Rows from block 9 of the text encoder, named by matrix and row number. Rows with one number belong to one neuron. Each number is 500 + 25 x the weight over its row's rms, rounded and kept within 0 to 999. All counts start at 0. Numbers have three digits each. After the name is the row's rms in percent of the matrix's.
# fc1: MLP up (text_encoder.blocks.9.mlp.fc1.weight, 1536x384), inputs 0-191
# fc2: MLP down (text_encoder.blocks.9.mlp.fc2.weight, 384x1536, transposed), outputs 0-191
fc1.881 096:500496488525527460490474507502532507526487478538496494479495546519521485529516506477517522528498503493507526512466507450497476514466484528486480505534487540494518514444468495508545507509517511529489520445546476500468525551525487525473475493554501492509498485499517521452505502546484539495451527518489485496527481523488489510499487517529517486510513548469482478468523515538521440511489462493484525553487490465489501548523539546505488483525464533527503491431511501477517456513503513507516538490502521489504555525506531513556511505479515506477507552460486526519459482485501457512
fc2.881 086:499503514485464545504490486487495497475519509488526516537527464506475505488488509506498500485493504516491499483532486532495542494521531477530513476495505501524507465534542517484462494490503479464495495552465530509531469441471484480518515490455480493497496501484460490535484493482503454510554468463519518491462492483520537485509515485456490494484450474513518491508461461479487561468500519516523510470512532516515502454487493458501505497483512475473483519553488494522472527496492478489487441511489501496495446464505452473453498485534497513540527452528509464486545517526507546504
fc1.882 093:518500504524506546512506474449508502527525525584478483523470504533481549457474493540477497504482522515537482493529484507490485460449514508520524495493502495563501513524482465498495526507508468530479513483478496499518512477488488467478508531467509519520501536538542493492487461438520477552468523504477517529462497494489516452491517501458493473460527483493511517515454547487509478509471518494500496477443508552462468540545479526510540461510533512539503460509507540507493507517533532499462488477505521475554500460480534497483488503514511495501535534460524497490513492489506491480
fc2.882 090:455539499469511483491468508543511500460489485454527513441537498467510468522500500448524486522529497466459508515458510485508526505541483476480503507531489511489506484485541523510517506487486511523542496496520505486477456501515515530505498472532505486475476470456436463537473533544479538439533488487522498490497499490496461554510510480501500560529519520528476491488516468511477479481505544498503520535525491457503515470483531494523479561502453486472490509466492453480494512449456454511520521517496495546473506544479485480536487498485478505482456480516483514513512497508509490506
fc1.883 098:481514471491500507511510524475505530538461497508490504513511538521492514522483502488549514516515511524522507494508511548485526480492449518556538513438492526469543472529512470524516459494531506487515524540480473486545516495490461516501472525531482501542454485522480526533486490469486479441468522492522482527514541507559525473496504488470539516484446518492519453493498483519448504510453498489471509489487502538496485494435539524488507536534487531458473513506475465486493481491500537469504512485513489534505546489504502512563482495504510512483487503484501532541522477521481487531
fc2.883 095:503460517503512473471461486492499498458515535499493470496480465471487498455503505486476465485488459497488501490470499445501488516508533490473471496521494503512489553436495532486491514514489501494473496499528506533458493545490486504477516501470525500461568481507486484490489516530502475536498490500493508481486483469446449506520500478495462481506549483480460526500501538496536487497540496485520476494512480484493513518544478465504506487497484507497495495512502530542523538525498486533516540492489535483489446517501486496434504492497456474500511517497519484457499509482552517499
fc1.884 116:507549485534534466490467504467489515564513534492486490492483444487510493481492473493498526491503503523489547535534532532520507499506517516504499519522516521479474493536526522526503515469516492479498469450525489523497487474507512526514485523512499503472522494501482495531464526521453512498481520466476501493510484458508539492477485478492525533540494461468477479500489484536512505501455481481487522464513557535489490517537503489490471470495495521519506508499493490514494494516493497560494517483487497514496468481507497470465527432483508519485516512474522501529510486485494517488
fc2.884 105:509513495480467539546512494549498489488499506519496515542514507497495497538499524452503483519497496455477480517493478481502499495491492487495504468477481505447498504460490504491509490530463491514492498503474530442494533524505495494541501531456513510529479476490535523491506468461493521503528523524554496514496494522505493487526505487499485474499532514547476479488560486476507474484524514512492462545508469449508530496474517517515513525473528467494481492497491515492464525469522499507531472510486487476472510515494486494502487558533479513505475487521455478465525513497463451508
fc1.885 099:493511526510502489517480505478582499520464532487484508475564491555502496473469496505522515494522490479480455530522476490481506511451542487475498463461491507504496465522486503515529535507510502467476500488496508465500505502487513453517502491487490496561511456489520475490498548504500530471525460498489545525486522472481541475482482542534527528460477532505495475480491501501473494539523501489468494531459511512467513438516502484512484484507464506491491520516502518467508506480521514488512555508536499544496536469517531509480513508450493498487527479444504513498481474510538513469
fc2.885 093:512496499494500511462497514524432481468520492528498534534455489433507511513534513509481464531484487526512516511494513500560516523534448503509488527574506508501500512476514510491467492514457514547514501524537513510506482520517509530499482512526513499455500537511470530528502486505466461515484512518517436508499487495519438554513494460482473447521508503513509531536493482504525525470476483519549510409520484516513478527485490525499527506460521505535515480508514520521501518498486483529496472472455512452516495519468447496516466473529512496485496531552465488500491519506450481509
fc1.886 106:499489512563525486499538507488486519499542478494490546510457488526486502507543512546436516504539502486523526498514522457491509513481527494517449500490484481499524541517525509501512514478491464446463465458547463502516504463512511539510483518474471476459532504491468514476498480441522513471449490519516502507507496500511506530465461527456512469480532432464500508501534494531509503500498503502513488480458483486480480531476514474487510476477513488537482504492526513468483481540488475491497503483468455502516505467457494484490544465541526490467513492508498483520532490470494506505
fc2.886 102:495540491468458513516477493478537493503447489495509470480531478499536458512496484482543501493477509507501477517475474537518485472533510494489515457503520516498509446465516479481443504532496549512540525517450537520496491510524448464514491479516528498527490486501521512522498482557462493515526482496485511485504469506506503495499501461510478506496456569488509504491479486455496507497521507494517500557492496513542531486518528525525482522538472513490496502525528510572495537469497509515507477503519533501475518508523516539493435502477495513508490511501535498496457500530512476472
fc1.887 093:436527489497514488506505499539510552540505513514460515504489482493522489512516460511521490536476503517490465487514495552490499486498518511516476491470507475547499472511505527431478531531487499480498522512489494466506486512519508459539469493489521438502565525525546517519518479470503478454491527517530462451491501553507551528501504519519515485488494473488469473471479501482522572537534501503496533473520508506462528524486491530512487509478506490476551503487521491513504529510499534474534483545487498490501510475483481520502474513443540525541509478517548502498500462499479515492
fc2.887 087:542482522522526502487506491468519428466496505503522481510534532518478505496504553475502520462551469516495522488472507458503504528496483455512480523530508527466471547491486483545526465512506501501514492491472496520520540497465487554475545513538496541503437495491474474472457546499520535531497503490476542562482497478498473485462496489513496528495522490521512510515524504527474469467467491482506482532496493490528471468534516464508498467511487506486439505538474508491489467457483487497473501488508484458479505521522504484502523496554483491489506502514469524492505540478493509542
fc1.888 096:492469509520490481488490504523506459467493481463544495486487466508496504516530493506501474475480540501479432498523541473465509499490506490507496467483527474488525539499563477486478507521502533495504532486533501542516489483529489472456442516464476511512491510502500532486496500486470518524488508508465484515461506496470542470533481491519480482513538503440496499517468455484461467486535528494498481496455525520480505480492487452503516501493545479523531493500485478504488534465500538508499460534507491419484490487511491478499509493492499517494499448495514485503532458507492466437
fc2.888 095:466529504478574533504490496494491523531506507511459491487480519496522505525477516488528511491506453512497515533494459501505517504517480496480504513487509494522481492508461511510496485496484475485511490499478498478473497526480532528552569514529522467482507503484530437527523486532529496486517516474539526493529517504537449546479516506491497489504508485586472491485530564516545530492496482521473491486591460462516477499490502549485469506472486495485504491530528546482518498538502488491467516488479506547512512505489463488501515503519529492542493568502485526480476524488511518574